config.yaml
dataset: "small charts drawn from random numbers"
num_classes: 4
pixel_unshuffle: 2
upsampling: "pixel_shuffle"
muon_scale: "original"
adamw_lr_other_params: 0.0023
max_grad_norm: 1.0
max_steps: 8600
Rows from block 6, named by matrix and row number. Rows with one number belong to one channel. Each number is 500 + 50 x the weight over the matrix's rms, rounded and kept within 0 to 999. All counts start at 0. Numbers have three digits each.
# convs0: first 3x3 conv (model.decb.0.0.convs.0.weight, 96x192x3x3), inputs 28-41, a 3x3 kernel for each
# convs1: second 3x3 conv (model.decb.0.0.convs.1.weight, 96x96x3x3, transposed), outputs 28-41, a 3x3 kernel for each
convs0.42:580636532551408654570568503545502527557506560510473569384395467449457508455411461459518452462468425535413481508570511525568504473514503487531458495541452434504482512493551578606586542570616510555510501529466505502495636526476579528505519464485492511533495476513452468467514505450504508471492442450482532489490549503446487472499524447492505491489517494473533509492511545500495509
convs0.43:508591526508466478588522576495496498474490492461475461558551496505494478447448465433453608510584543491482523417522460463535466401497393526573552518518469461493441550546562575573534624574531495480462505486462484525487464538584414496515356386416498473450480482425490491473478473467488521503512493511430433546398497562485489563502443460552494491500485450511515467538512453497462470
convs0.44:516646384319589651519338655504502497499519508509481503488431510533475459498521492492588506436556508434570600516519504503501500502488489505513513490499479489498506578559527570553555576559542482504539491518512508497519487507489512473488491480474472475452463443443446459448534472404488530381478569411473573533454594530479554577506503508477511519480480508506531494520506490491533533
convs0.45:547479501485412532455501590499503486492502474475465494547419440542450440497500483568576586503511411439377461455496465505453492455552492481548493503513481440494440622539493537477471533526518524518519492519498534514524491416484499490486513471500496505504483507459464467479522540543510536516511542501485468437483426559415488500479459495490453508468479482487489480468499470459496464
convs0.46:418434430449463437426409441486510494502499508552529524458520600483480502561534474530490530285342365352342337520495492498525501504505530515529514485512484477495493408430482487378386503505401463505474497481487493489494511526485505515511491514525483482473450454488464461471517502519481435447479436441478417453479496510383397452474480506492445443482460477491488507494493497479474508
convs0.47:505515497514506510536521516493483499481499512490504500517541517486499516498488521513492514533523504503522512421480501400476441448461492531537516481513513449430468525536545529553553503541513579542537561524483493511471510481498508498485492488521550575504538559520537548509479479495487514494488521521518496479457498486490503502517515512500484474489488464470491496476477464483485464
convs0.48:470493489396418382395430443521479504474443480471442487501576540522537509501549502535472558493589545612554530507529505488497467475514497471505509492520521506554557502523541480498489473528526431488535442513487526467505467506456513461492484572496485432504503426429496416490508482611561546539597559541487494555487532468499532522499531490504541490484519544455486472478403507510482509
convs0.49:457447502563427347490557492449501501490472505477475480491466484499471504520501524496466533487481462493463474531470418538416380567489462521504456541462462593497531513541466519540497502495480484452500527529506503507513501531509522522534519554549524516467489533485501516485513438512471490527464475502462528503549566467500518470494505501473458506452535515507528474556603498543582490
convs0.50:508523507517492487546538492460472445458474492467518481502468463528528464505506462519502502517516515486499527548505493448421424477414442473503454480494451497566486521499494541527503505491501405341352500499494613601555562519539514518494504464479479495533473514496495519489504506515477501478478456456503505496505542542483509528494495506528526526449472467553557502495461469468469449
convs0.51:503534521493525465514527500510467478482498478463489437512502514497519541500460510507482521483498509475485500437611444494612485490571490421439478456461488467487516490457506497517501507511506516489491508472480502484500510473506549489499519506519511513512508541520508531540538500505490519483477507494509521506522509497514519511517520500532520502524536520543541512508513511507497517
convs0.52:539525454541547500450494491459479450433479450435464425535478510483491507520502490483562520546494511558484454498451491527481502500474471483537476561595486511581473519516498500525485536477482467478470524472506438445447537539530526493498476499482504503486475519502472466485526517468505485473504501475472484478480481490542507521536522530500504475481477461511491466484470461496522498
convs0.53:507459505515542496473540524518498502494485493532518497484477480485457456513481494471520522516458466489457506498458479480412425492489453520469522538459486540492514531530494475469535498508510468458485482507550481465499509498464506489481493489492511514487497491490514531517501500497519483507527495510508535536513542501475466454492494509498504495496511511576570509541518496562538520
convs0.54:485527504495502440514557459478462440466448491533514508517494472488506487439445399464450441440475451395493518541523479463439411475458459521518500476438448469489451450461439423434468500496504469458453491509495548531485485467482520471500584473517451460492440407449451454465487444524414437449438484508467429395467448454495460481434406444459414465449456501505498479510459434508462453
convs0.55:483471477507498448561531470480474484495535530449480494524481501502451497501506531477465428489474481468455467501497508509423466524454462522588465475569511462592494496471493481459490514467497499481451515484493506507547489552518539534508505531510484436459458436456455420444457520496467476490443481479527463463567472476513434440503560527514541481502504482488495503502523480488471481
convs0.56:525511508533539457476532567523509481473448478471464483489467462461481473478466494576528535516502479548472520531500509521505535590526515408416513495503577510478564562494518524494485484530472453502520508474498551539478510492554510485524499481532476465463466493472462485479514453467467460478496494481479496540508465495525512483471476466493496499517535532515493488486495503494474488
convs0.57:483525389455719573382577645499474489521491448472460448517474530544512511512523538498553519518450488442486563550517512551550474518540590453504506482547545483527501554485529569510533464529492498525526529501541533523494520505532516524515438503470554518508528558538490535533514440427493475443471412443524625523523650512511619537539498521511502513483447536520522518515518505515524506
convs0.58:599545538547587547593487513452484491411431443453463491485535473523497455500507473488509486528507465530560505548553531527513440511551469436470403430458420412480408465488440516506529508577539524480460501517476498493482501526521516530523533550575473503431479482463466493468484440497450440456494485475580525505565519503554522522473432441448455426468457457510506480507513509501464477
convs0.59:497514520512530507529499464464515484466513502497554529522498500497507480515493497516503455481532510475516480347532558332565605345581549477585438493633423507674462514490500508511509522529461470428444385327388586640557518526485524533506492509473522482496477521500469502458509510530489481475468454437514491479496541575520518564493438422479456454538522484534535528510490479434425406
convs0.60:530502498550484493504522485505536488487520509518551503473520497506523515482515503536520525478515491548518519449482479418503447466498436472468429466457453442432430495498539499514492481487506488487496552549525503496510510491467502464490479525482507508511524542538506516505498468476512495483514485479493521494534532514537544492521495491513500489521510504480479493507530516489496505
convs0.61:489464480496530464522434500485513480446450457433446403503469507462499519494505490528558483386414425502504496419466442523588527514583527437473474504468504488463502528510499490471562526541488503555535541537521471486476504556490464461465470433493479481502512521476479517494537467499492438457524488495614554500552540503444453483526473456450437447518463447491508500490519545548559547
convs0.62:345439459402423467423409414476481513462457457482464487510457438470462410485489434299345423621699644726716555483479436470476444471484483462468492461424451465461462368496402432424363474407478460482455460453449460502502453402397498432411501432442468489475431431424444465476437415431451487483440454445510366381429415470533566527466464426433433424407401449449447449457454406458423439
convs0.63:524495493542603573551501573509471507515482500512464513423521462462527524483467499541539512495503514473494484541517499557529453574517434434440406510459448499489451488564577543532515503509489528431469484508488490448517454490530480517506438445425500529511503526506508500516506498479457497490483507521503487509500485528511495512552547547551566527596575541429472466411485459440466476
convs0.64:541504493464519504497494538468463462459471456498480464490506493478510493524491490529520514496488470483500510496482480476467463520473464486480557478494529490524537511523522518494501482471485496501525490509472483515514507504520532459473470449485499522469513489509530533518535545499514539524501487489547530495546506506498523511504535496499490496506485488513499481502508495501500511
convs0.65:544532490554511506529504527487484496502487471510512484465467512470475477501445503524532534537518492488487509461485507407463477471497509460441539521445561494446554506486493530500505491511520445392352632564543447473525485515488494520514477522489505519482503527502524519477523478520495476488491464499550555516482513535443502463519549535518534578458436470515523473562535483529551508
convs0.66:481517520519519532532525535527512531499507506503487487535500489497461453550487493513515510493484510525502492591516462564506472595525488502393527540391508509420538469511508511557511507536514550523503586592537425418424498508514477499535477516523473443492524470501511494512494519496482482471487493495503524503480517548513529496586606602535504570490473477462434441498484483523510502
convs0.67:515525502507550563491491501528537545515549544546561526483501493466467504504498496551486514501449481519541544510430432478379401415366398536487489526491447517478465476495489532467495499472491477416489475493468453471536488507473509553521482502505495523499492546496504541492483465469511512501509517480535533510544561508538502508483483485483469465541524514497516500570547542539519524
convs0.68:479623552495395505543505591540525550550547504541531525464540492433531512423519484478466368471541491501579670436463467394470502396495533562489537518504531513536513497504529493511525510520566531569545501527532578603550498453475280300404187287416483482497467478485503456507526478433493434405469436380525539477523532459500515460500510465503509458570550522526546565491495501529527536
convs0.69:522477510518536510499524529489487512508516555457481511510542497487479471479497462480499551478484538478495489537474516459452489425420490496471461483431469506493488487500498505501484517521484470383392385318380551517551518510506506502484485497500477485491544514491493488477476489501448482505447475508507505509520513524547567550516516511573560525614586569568550508506478476463435421
convs0.70:551497536490501509481503473471455462488468467510501497536534518523546507509512522502512514500532493488536504447373397479338376464326380463479490457494501473468534506524534524524491545538489503476553493526522486487495478483512496484487477485494517511506516509493472476486472519516474505519501499506521535522534531501514506493555513554503474511546470475528501527541503526506450509
convs0.71:488480546499528527490530519510470449518531513517517563492502474504493444519500458455480507520531533482482541459506522474500522437480506490521421551515268500493278449490548501515529518454508547542483534522542519498441485466474504517491508514478514513522511522495484509493487499494493525494504537496475505525524461546549507502510484565486493491498541490457477478474472470489478534
convs0.72:578540525580524578552563587513508517511529523526519524451483569459574492550579445498462429371350369384428452491513514514499515502507506533508483520522522513504508585414556395600626595548370516494518536530533490518526466508527511543527522525538489504525504512516461491536489465504478488493479495494588607564603610570461481485500533498507523514520516505508537542518571526527548509
convs0.73:467512516510525499447496548388433468457482494481504491485495501493518466524549533512508463527505511512535484345510454337498416306521404507472445451438405493411380480503474465513478480554544529538540576606572575552564458461470451497468484513482497560504567569507488543483492484511477473473488445455515511499499506505447532503499517500466504527464506519493492508474443471471460482
convs0.74:489508468510573574486495523477519520456530500459519502465475442470493487477488471469490485479476492478490508527471501530507465563533460525510515573513501557493530496478499562521522472518489494491512519508522478492455550506520574488495535516486470452474415449471464439477536501534510505491508497489482506487496521487507534498539473516539510506469506504510479499517492486505536479
convs0.75:453511478492417449484514469474460482486468506549528496480497496543497464544509480433437443475491500482420467515494554528478573507497581550538499463526478428449393459515536473528495495515521473465471453473445570521512514490509509502500541506478414456469443483474457438416522483470488447464492481499488497419465503451450480478533490541480438474504491512516531493511505478493467448
convs0.76:546499443489460548480484595500463504524495504498501493478458545510463518498450523498487435453423457438451513552484497477542524498538455596495524570496537536490530483536450510501474510488497464469463452500513484480533517494490535491541537515505460449475450482496467525523506465528508463514503480485462519501468538476445494467486490514477481492469455484553539497553506481504512493
convs0.77:476489442341466451365497534464454489485468488505513532476455501472441509485395413555614557421519678693532430489481482472493483496503487495451456477435487504481475496306360479252339513338392449452467531509481470489487493455467479448458468459500494473467461451487478453478622672573528552604549450593459516369280332376441542520450469500478461489496515507461475437407459485478476475
convs0.78:467442479441434476467432509495503491509498519491500478591578560648740715633698743558498609478592503599533469482453503494491494510507513514535517500501517469478472442474525469447487450446513459477472496500536484493522479478473461476476475454504517471485457472439464443444579530487514497428499487446380262391196277286323279343476520511491499460499466482490516484518514517498476495
convs0.79:504471440502457525513517481474493497422474488420481512527507517525516531506511494486499495469513501481490494485554548473442443454419450543579485430455495454506509453491547526547489523532509501453433623614414536634587539478502545489494511469458494468505528517482513492500492496486478505486464507487466485512464519474427513557429426481414447484449506535481517457517539536491513538
convs0.80:492498509546543459470491486507464468500519514547572571548499475553507424519507495514573577534548507610520482460467496482499514542510511479500553532500516524497473575612513559519489492482539472440500569533520496525547507478521514528539481512512533518489540521483529531495479487457422462484417439420479558589500551544449458506539530507513483521494488493541547523575552504495512533
convs0.81:480547431623521542457449468479459511485513525490496516554486564604532558589466538454368354309297253319251316476457497513477484456446496503482464511518455540506514486455564478546529497523616484453470472481521501492505226429564544745776833911844490528495442464465500463468457460506409445518484487559405378402443413426382363402490494539492469505512443442465510483522488472540483421
convs0.82:416494449428495443447475442502521531451461467490476499499600453465484468481484441483533575534542556568512538465496503536553561518574550491501479515540498508466476566523548497510529523556594500518487491483502520556547427393468408418525433442526520488520529519515508479449473510484467494467478510501457576611489652586534529433496498499504501500512491506503497483517548484527530496
convs0.83:467486520526459498459507512496496564500481513535512496460556516486534501501541502494470492483516556437471516598558415620529333576469372469639490482685563443652542519492564533480468539497515458448462553559554484498480490507483499497484484533495497531472492522468500535478460458469491497506498492510453506491513511532490477493458466529487456550473465495486509504500515518492522555
convs0.84:501487485510463470482442493466487504526502503524501511496553517534583557514545482482448467450509508490489427508509525548505518525547492535535535551575521541542477440455520439491526509495445499493493516503477552532522509517499483495503491521500506527529508512513484496494527501498547519516523520531478458455442474515487549532486464461423410424444429425522533539555541536512518522
convs0.85:504485488512521495540493445514483471489478441504464459508525520480485516497483484494433437484512494454468479420415436436431386560562480481489535521495554512485450433508446474569499473532491440463486378424456451472443518518495495489494513498489485515534478505489473460470500446485469450470459423454499517488527510523522532502470482528416416452438437469494484468510486494465514503
convs0.86:526524485469515498532523486502486465593598443534514456531506511494514525508506493484497481501479484511467504553545503508485459445494429588521501578539452487457463471448474519487454497502525509482462451476518469485503498489490426471544482519530495503514500453444515510493501502515507503490487496473530515487515502486531505536507473497451436465474481461540538518576554530542574493
convs0.87:507498501504512522512519476438460481455480506519552576519548526457519540509496510513516468509425438464440479530475532595520527550416480562545542555586525457555430470461482472463470491464488517527537398426437511507483581573492542480439481503459549518478581528518517484467469464471472463465490447461522533492536567517528574531479473478474447437482479477483482502483470475487445471
convs0.88:465465353340412464372561604467478448493497460505493488496527563555527548506523514309252437476242373449226300482488519483462498460434461448524510486511511458519531483457549539541425475411429510475484511477462475492488502537539521547497493536481430425450410443428434420434459529528464527526433485554350371477390358446455330447485454414440427405448447452553485495524474503508482532
convs0.89:459551462465478557504450528497495501523499523509489476378400467496444435486500506446336374597624611358284375525483516523466524512480513440486501471457497486488484491529558604566503510536529505510485482471459501529502481478488430470486479451465479481509493476475458496484517507502557563576432420447436419450505498474527504499488493524495481466451483497529552515552550534493500539
convs0.90:460546519614508529454551510492457532514472472532525517482472488517469509501472518499515501377435509444468589464493493486488441475441435467472476504545490496615526523563527533525520550576573479495521492503511505555527543587640546549577501482463493471462482515490480539514447458455443459412443503488573632554523602548470497476466476518495527480516498480556559516534581531540532506
convs0.91:415457429424434438410447479501506501490481487495476463367395429398485516528601603560502461488537633534577579484487491492464506481472485454452501492467489470486491349340406357393392438421451488466493454442488490508499454467475441450466480488444471518513473479485480462460543519485500480502518482491625556528445406393376387396468487503527500507493487480459461485495510490471449493
convs0.92:492465469526537524506501500473460460501476471495494452496506524471524483516493444500478489420435442469506512457582505497572512425531406451515542519576522439553513469497523511514488515491539509519479439470431493514469464489470505497455471514492514527536499488492497487468488492456478443465497497491543561561571570480484476448506500459530550536513501496515517553520471494503463464
convs0.93:406541669681474365397558580526533535511489484476467484555535540508514487479457390483589557430525456400441464468511523446526545496513496432500465465487440453488416456452443456466514453501532598586576565539567541572544419441479439406411500470423454428470476448468484451433469441441471455422474482422532544569548544601544577616492460485489478474494485490544520517552488485470489474
convs0.94:391425466597653663441534500489525533516527505526488517536572453591546469500549429531491487496473551452494528504541458497500472478492478527518497500543533468482524426417423379386383425423477503531524480508533506488521743757659785745562552576441493492453529497489477499477475474481449491467479474472492556550537629613487559563503475495488518497493509534529549533536548513504531509
convs1.42:502430495451461455498471516418495464444514569505523511512493539511516558537557443491482467401425407473467465530508476478444493521444485516471439484525443443531454530421414486510480544469450540509475518472562466391510448493576471467502454525558520467526549436517611368515486502456542511531481417445540519448542488560543457512542508497529599563559586506485500498480522528499449592
convs1.43:501526481528501472546571534495515456422401473497461449500482469489552535531569491494511494501474494438474431483525456524543515621538474476493471440467475513506476439448437458481482456506505502515494450554489538503514485474434536588549498469591509586505480525494497402483536566506476558519467560478469545527448472501479469549562471508526462524562536522427405479434385403461457411
convs1.44:528546568518547519601483528528517527505520497523510503545609502485638478458519616489365559548455488462482534530504542506547491509467520508559585541511590520536424491519488458546507557509493437616558442603574542388496431412543569578432470444606516438503579436537542462507506396444425450474434466447397651401376557413450639440441552468465470468528513528505461515455488565492470429
convs1.45:598519548543519586512513475461493507464565478457492508456439535472477570455465529491495555468410470518455503470491450500447468500471487418453437438432454483473546551587529432489503456466475503502491499462558511456542491454547484486490475515512551511452469462432504439482485505476525487464531486487522523513560483550455519497444485484412383413409408453593537729557599710475481623
convs1.46:523428515550488413531527528562549508557522467532516483517506543550493466448564551524469480434473414467482491462491481547427519529515470547536486527516502495462457578487454460535502465444487557499512495533509464477528488491548465453503500527555502534449462500461540521538453489479458468586528456518472449471553484492465462469638551445495418595534437386403467419438475577488500470
convs1.47:402530515509560464542495531500494492511521463515472394484401443701540416451527413510499463413315589486463529517497420483528374484495444534440517446410388480518534565433514605524466520572457546470491489482501487510514487537522462476466539521514411460461420450508450417492582541445504651550478495492510550491479539536489466517493471532444506525516482478520523440535412449471498502
convs1.48:512502497480483482510499452517483527473497504486516513524525535525501538520533527511513524528534533576555553516517542494490562500465525507499539448460492500504512504537470530574509521534504511534552572465496586462489500470480540491506464512486503482518470506518487519484384517509461558503514504467580555433630538459576453494486456456448453505466473503501535437460554423438468384
convs1.49:569611404542632499464431485552523522558424497547466495512474460514509476492482422502512631480513542472520491540519578576519600666583598470529445520453508536464485544575495547526521462443463474569576407509501414436420507446473505513509484469459576516374597577422421429543505510498462572520514531515507528475498537540501517514496529489493513514507539472505485457434470510354509458
convs1.50:506543518416426531421482467497538514439472635512444478479410464544558575477433507439450529501450443476501516528584545563513487492585532492549517549577559448477462527503486535652490442493524529420555410430416508501488533546592548614556471458422542505502593534521477502545466441472542510509482515514458482484503497513498503515489499488544522555472478501508459489490502488536541571
convs1.51:505602477538528408511548564478555525515597467528498527351544366380548352452508417571549507414623457422464475480470449479547522519501560503505571495381676527477560541511496462559471536604536482520533475458480515477523500542510568474549526450572588643469648536469631526527494580483583566448446386673504528503537465545503523515460472496506539515503515521507493490498526554622545514
convs1.52:529409479490435489558465534452487462474499504532537525542573443536483558496501503499522498477492391485503433564458504535524522557526525477523469500572498511466470576361511540530593490533462487494508416489522538464517585630534627587472506508492476453535483488502413542444578410571586511572554644630503506520480558554436457507503495496513547571498484459587490584452456570517521499
convs1.53:606571557529462415501415506449503534452545500463422456424438477395429473303322400447375373396400344422445372423503460579546550618555525525519452587576504485466523482621629546731630403520494468461423482531455464478423481594525465532556534533651500460494479444525515478439491626528430480556412477545527498507548556583556490540559562571440527524495579511505480570457396454600566572
convs1.54:451531472488474531509501487488541451443445442439454471515507525533554560513515577470484548503577600487534602529518460550552546571523500515479525503489475481478480498525539436434494465505502504450436556583468526499467477450538496476511497514550479531498491466465509496507498567513524572584545547507459448524531470511528513557565522537484478515498503561504575480481583484441531550
convs1.55:514531507507543538509499520545480474561489509514514592506413501519418450482432491489515474501504473480419449477470500515436572516505516549560511469488486472528562562474465512471472478408450511437506448461414475482474515475496544532505535557478501538508468557456475458483500517516537534535494515478506492500467471482495496504532495486513484497557499517496481540480502514485476527
convs1.56:502471601423445511484490481439434484439478442473496436531546526517514471500542452574546470518541542413439478423493498467533491447469458473431525397406536433452507552467442584493480497492508498424322605418304551520498480508469528534490499502490426410477436444466493504421498461368448445442433443513502517503490485501526483473520474501484466552490517474474542469408453420451486468
convs1.57:519512490540485486545538454503448502518438491503463504545472538437467491441479496494519561479379522478447501542561508530488528502515551517571504516498448589552428518454415500473407494430431489523504537334508507513487446456481455479474506437491611477441601510490581473472489469521413361490475471553448479563489407521500421543512510478515487451467513523538503472553599522529539484
convs1.58:572532476506473495493565468559467509442497497468499522463473531432431474476469460517530446526513456481551452524450519541535546592555538505514581514451518461532470564562581476520626551568608520580549425507455471445477541534490456508495439530478453498521456567557520546534481500382518494473491466438500467514504472541484523515469469453533543443496475484505443534424453515441526507
convs1.59:457469518455450469554503514482488663558435595497464498505532491384495485456541531510472505487427414512552545558530581533485572511522579532600593525587494475557502585606519476451428500423481470374504511415547450422453520526520611546458569571480524503467552508490589512541556522576405458430548500536487497525499475535524494498580521501576430512568524554516516481432466539550539561
convs1.60:553578516520465547501447522519495452547473544531526541521574453491592439473516457433559398411537442481531372478534452496476441427411391500596535512576511503467459440493475488522444468469489460427509480466471480443493534468451572561510583546566659564460556583461439468532471501532509632617624652580539556535511499526498498525511514478518528523504505509554488501515541455478503498
convs1.61:449489443372376322492455482524465602591673849645599577406453426429396443440467582479522511368521357388401359466541528472448446484506459536453569556577392482478409501490431494430346431413419461476451475497600454461419508504541430469426540512416568423478504528425486437384556559520494446501507350536529481521530479541480439473479483458514462520519463529471533408451508443522582549
convs1.62:530437526518534526491511509527479427552533556488500479500455453492529449518477495484582493556473489513493505513508496490554510540518475604535470547538491494535513531501442564537526537490504519585484525513489472515506472490380460544528392513484499556478483493476520484491491457524495492551454579517616539332437326405503563568479562539542497489582594524530490528532518461424504485
convs1.63:487485484477572479465507421479539419514570439505510428515533546489495502517473527545459453521532507542488510454505483483510463428379368481508512508500550516510535509472542524482509522502463535535515525469509546451493498529511465523499534506511464425519558492545497436555414448435429458407537524446488517495494453495430483429504481464515490508464499574576515445547543446431469426
convs1.64:473515549474423445469563448475455420463427581566543468464495486515494493512525545586512465475505530451431403444475469435554398483459491516400445550440486516614476456439415524538458469471479622507533483464536537531552607583702645659524517716619464423531421385651509449464581547663661605478615677512563539519525481541567537591525538527511580500549564589635579574545601595619649538
convs1.65:528508512649612509613596536593516393441487313425473423501489533496487499445485482524498497506558602601554585497470496543522537487478471510500488461506554462478530506532506527510515591540515501552544509510520528498479563569506526518515494499551462515517509496522530489521507481514490452449484489499510520514527532487491473511518516437484508495525521474531506530574515435503561554
convs1.66:478477497424500483448523487505489504619669519554624456491470528460405459405457495592529502431531543440477549533528572539524545528556534532520527635451565503449445587550452461482445481457519494492425560522531543522559548481511481329513481382475504502482493495466542454505491480487475534504512466563521460457527488484511479492556452479532434574551463456469483460494454509529519560
convs1.67:475502400543567486445522444496516536473511449489538580445597559625626430569529404498551498430422543582437529504658531505697519408531536585423457534465553521455490385422463461403460512409441396466439438487399327461406493538499510453513417413554386408393332404368364477437600427480601156414521435499485473477490533476509491478466492524492450473475473483429466433521514472472484507
convs1.68:501504512517532552539539524528540530575586527532479508478435470462463463450459459502558546464497568479488568492521505509459523497462508475481510478515531463504469474526509493555535522503486440458502488406521474484486535469420473523462387422467491522497495484565546459558462495501487457453570511446444525533521481488542511532525422497445407445495396453543522533520551576569620581
convs1.69:485479457512646616505513541599669487495569420543467491507442468483486473523534544436506489498477564507432457480525479489480484445494508422455447410461566496467481523486509583522535514481468535468494498496518483518476364381448614500528551514548503401475553494481548492454521521551374404433442492521477510496495450473483492515433405557541491498492505497549531619499372419486486547
convs1.70:505486478453585466463563535522524537518532502500506489394501381406529383467459465434521480428580530518526521482433515543414544483432447487526505490486510535500518505508589556568490534550546557557432509551526516552539549441581605425571571525559459540426408502421449484496548527543531546595583529564497549526482452538510501552541460511494446494456486500498522535497433401476554439
convs1.71:537561491481512439524456522522453499446552519429506503427456487505555550468448501526431551436461518458584458581462492518551485519486545532507526480530495484553460552470520580486515541543487465459498471506502465500539525526522472527556469562481511524512605525500477494497476472543518487521484447530504522488502490504505477535520528503344542465533455529501539513494532458507469480
convs1.72:534491421544426426558521578462437418455361477490464435402568571459591369553443365502458503553481554514429514507546498464490470536542535483477448529464396491522456493556338607359522512500515487484489507554534532539546468580550431463485455516481503485495492542490515488515510514571462532547489459608523572452424522301488442466658616400608677506555677405479591448474490465472561398
convs1.73:519550473491516502473441448516453456524515501509467521556438536466417482518522443515531509461534537478506548502533456603686551511547494427532522463429530465593556525491540574526472413471459520513440519497442484488432499592445506494416421576516499529563518485430552551477517556422425458453520489493516539481485521479563524462507467494481532503406429433508517522411427504476480457
convs1.74:515537505548495485491517479510541523481460503428466462465442474526506541485409530520517523492416496508493476508469462567481503468516534506459465516478461504481454511503442544499448537510474513558509469463507552522462470442583500561564505476497488515475517541555511598531424521594507474481537486488493522486517517490464545538496487483506517531476522569531475492556546538556513510
convs1.75:476517465493532568462515508500536521506476558550491475460449461441499518522533504458445455595521513484463479469493493472483504469507488536505541531514554472514531469525502542541560470473481510560531479491458496488478511478485500493478490502488470547483503531431579520441484464466557553522475507514474517515487526497514506489475468505527502505519505507489471417506530468474522511
convs1.76:570490531515437493477528491496504539542468481564515495541570531489603527514526570471531602440540548491561548428450472454516481414507458447565417524490469567465457502531508513540542538567577456484559542550573572521580470471457514460426476447436588497414638356410558468419536441488494499567461504572510511496491459516509495541474490535494512483414461459472467455532493472511491475
convs1.77:539497531573536488463476514482520504522527586546515543462488470502534567484464558519492528521534529579507537570522553534516537507482484494494557516511466530511514555475477465525553531541520514507576524456586540483612569526503527562632442409543518500511456510473521531469476502484542481500473482518412422670544687572464501305528504483506472500536542532455456531427464493541595446
convs1.78:485380440507481470408502494477450457486489540500501539511532500516452496516460434469450495449514528435552560524495479516519533484450478457435461460452510495513493495464534443308518486421505440472452459420477476479480556553550538582560548562599515548508537535524535442490501450402517546491488417444467555574476440467579599479385523389489441489617620731644642608509448502504513480
convs1.79:481539558523505471498467493554493435566396535492421560493535516446504487503447486510478518472478517475560485489507548472540467482495461498465441533470505501485519510527480411511629549478546459512508457458526482485416516464440492493470391477492494459495565556528556424471493410494509454537446591549518516524520501460495495511555492491549527467425522496490440526433516567472491526
convs1.80:466441489521311451623532492549561504548470439524419470518532494514457521576457604491539541459447487575558504468522515500445471514509505534510481561490505463427462473623484591398304453381476456452479504496543472536526460465368399405416445397488520498529517458527505518469520514430509447505500450521630508548548485579523535477527480467685633460464433517531453464476443514524586598
convs1.81:473450492481489512418446495517524473477471471565509499560537527523482484558538519497476512500532533518567459488512492499439466496462510569482545530503495464474473516526463481448488548487570523478513472528497428496556598529526568572453468491393507543539501516500602467496452470535493472517481491521498481507477445478502472530452493532432533579518421485489531510493538502520442550
convs1.82:560560544552636560500488486492458442470520445500467525428476523457556548441571509485482479489558451483504502513509540492460511529480504471502456447522496418479438492477503464407495507565504468525490461507397516492474436459535545474553517507497564472542453542485421550495534493498506510505487563505482658649517694633559562526475554550447416504477515552546510546451523500440553579
convs1.83:431431545498475483434514499452501577544513415565502469480384514507513595474520572484427492522490421483448484494454471488494538503428487584508427442454469486543547453401495573535483486499487517437518537406448485484483488539496517483421537546584480545516487464407557503462544623628553382512484545471487483557531547528532529533512539464559551554485528528442508512510618559563522579
convs1.84:508540576494421492579587542476490548464429483433441480578518550589629535487588526426463458453402379359381425452478533504577532483451496586504473565572489512534556502364455371268366470526533366470394461535560469388376561560495645617560561497453553569580492502492496522506494501533531617576528525553475544484497516499518494470483519524557597552479485494434485443452432479424471478
convs1.85:465474556597684447565470518528557508625706336485453469511520539445418610575403504463517499484545535483551479491559508438487396545544606533475518480529600432461462508537500458499393432461452498481523521482492519570530480477455541468428552485557475390486536570499559538524486510471607594413481546556556506531470492487485531469549480471584651480482424485522536503551458509488533519
convs1.86:412654436402518361451381348526469478541478545578480486483415547539472599509466489488536432480532521468489497417389465690502478684608388485517503317389517398469503623409547632515533489423559477545425498586446524688545409432557375587446316551510569580528486484433386487478510449499548307327504333410517488475568441487500479456513494494470437491385379439549459511397354384472470478
convs1.87:488476555485597527499657518480470514587535458450494521496382473556485487499487500487534432450453472471467541499478447371462444382468437398495477456565499489463498388420473526439490419408503522498421467354411456484501461525426462540485454405527475560493454440533533562571505416479521425453469519545518494445536491466481441489454423460544429540472441474452482423565513432565468453
convs1.88:536504561498523459424449437423491486556544534515480466486499487451490441477487507552499567504520524512553549494480493473505475476492525494477474508551483470500483523522524524484469523489459446427561519450535521505420435485581495535502508507492527462529622407472530519493510530523539564468494478482474574431406535498426478493512496501491493536494543510482504464553552488500554456
convs1.89:542645482559489568497475520506520496500576518542539502476489581530528568545502602539518488610577542467609486540516489531561491539525513592590520595601499521532561532532526449514593579573516495563505515555524528503544479560630485466511478479428494482484465537500492512507506515541594530529517555505526451414363505524476453336421488535510603478570578424472551485559517502426478458
convs1.90:504502556495475529511494479499543537470534496476510490492477488465461512496479489499461505505476581445524485442501444515480419511501467553505450551524434503512442509558540537452505493491512540447485506543516481475524539450532532460517538468529449499531554433509508514452482441491464584474505553498434479447422536562448461449432412501480454488491508539482499478484495509489455489
convs1.91:399508476432439498405453402481463501504546493484468492488515553531455460425437492533489579478497512493525518520500496493467496481516544462471530532580498499439471467410555476567531502505471464468471519554514505459476590624560570546486488515515475539484443536468467459468492491521483470442460444531436520591648519341534501520452293359384417594467360317558527483410448484475430537
convs1.92:485504502505335528567468481538563456544268662476466528519505527506382513466438512462458540522463408523585527481488463510534530541592523515519476525477528522499531572528568389405493440499474559574580565495562531597540582510450545500450587570473511485521473489439464446460528489494517475542475446486445466486459530503501527494445455519535587437498419472504553604514599531572611531
convs1.93:501409390471411454514453496493512497442555503457448454473535476465487454489503497486489519446523429464488524478500460434476424440467497504486488527523469506454513492467469495432466521532501481424461478543545479423476463431481512449450477489525530482513474426537510526562478516545524504554538442483503507526516460477484403419467516499563604522587652532493479380466447385446380293
convs1.94:414417487430467486425422488516486492495482483517490507518482418491481476475516426503525527495500498490468517448468508509503482468516490518469475576513466534511519428513566525495516491517473506469471510389413542474515561503502530512527540585589478502523508497561498484509460517476519536487577543492574422421457414398448380374337465604385424542354501542586400343588415292582404316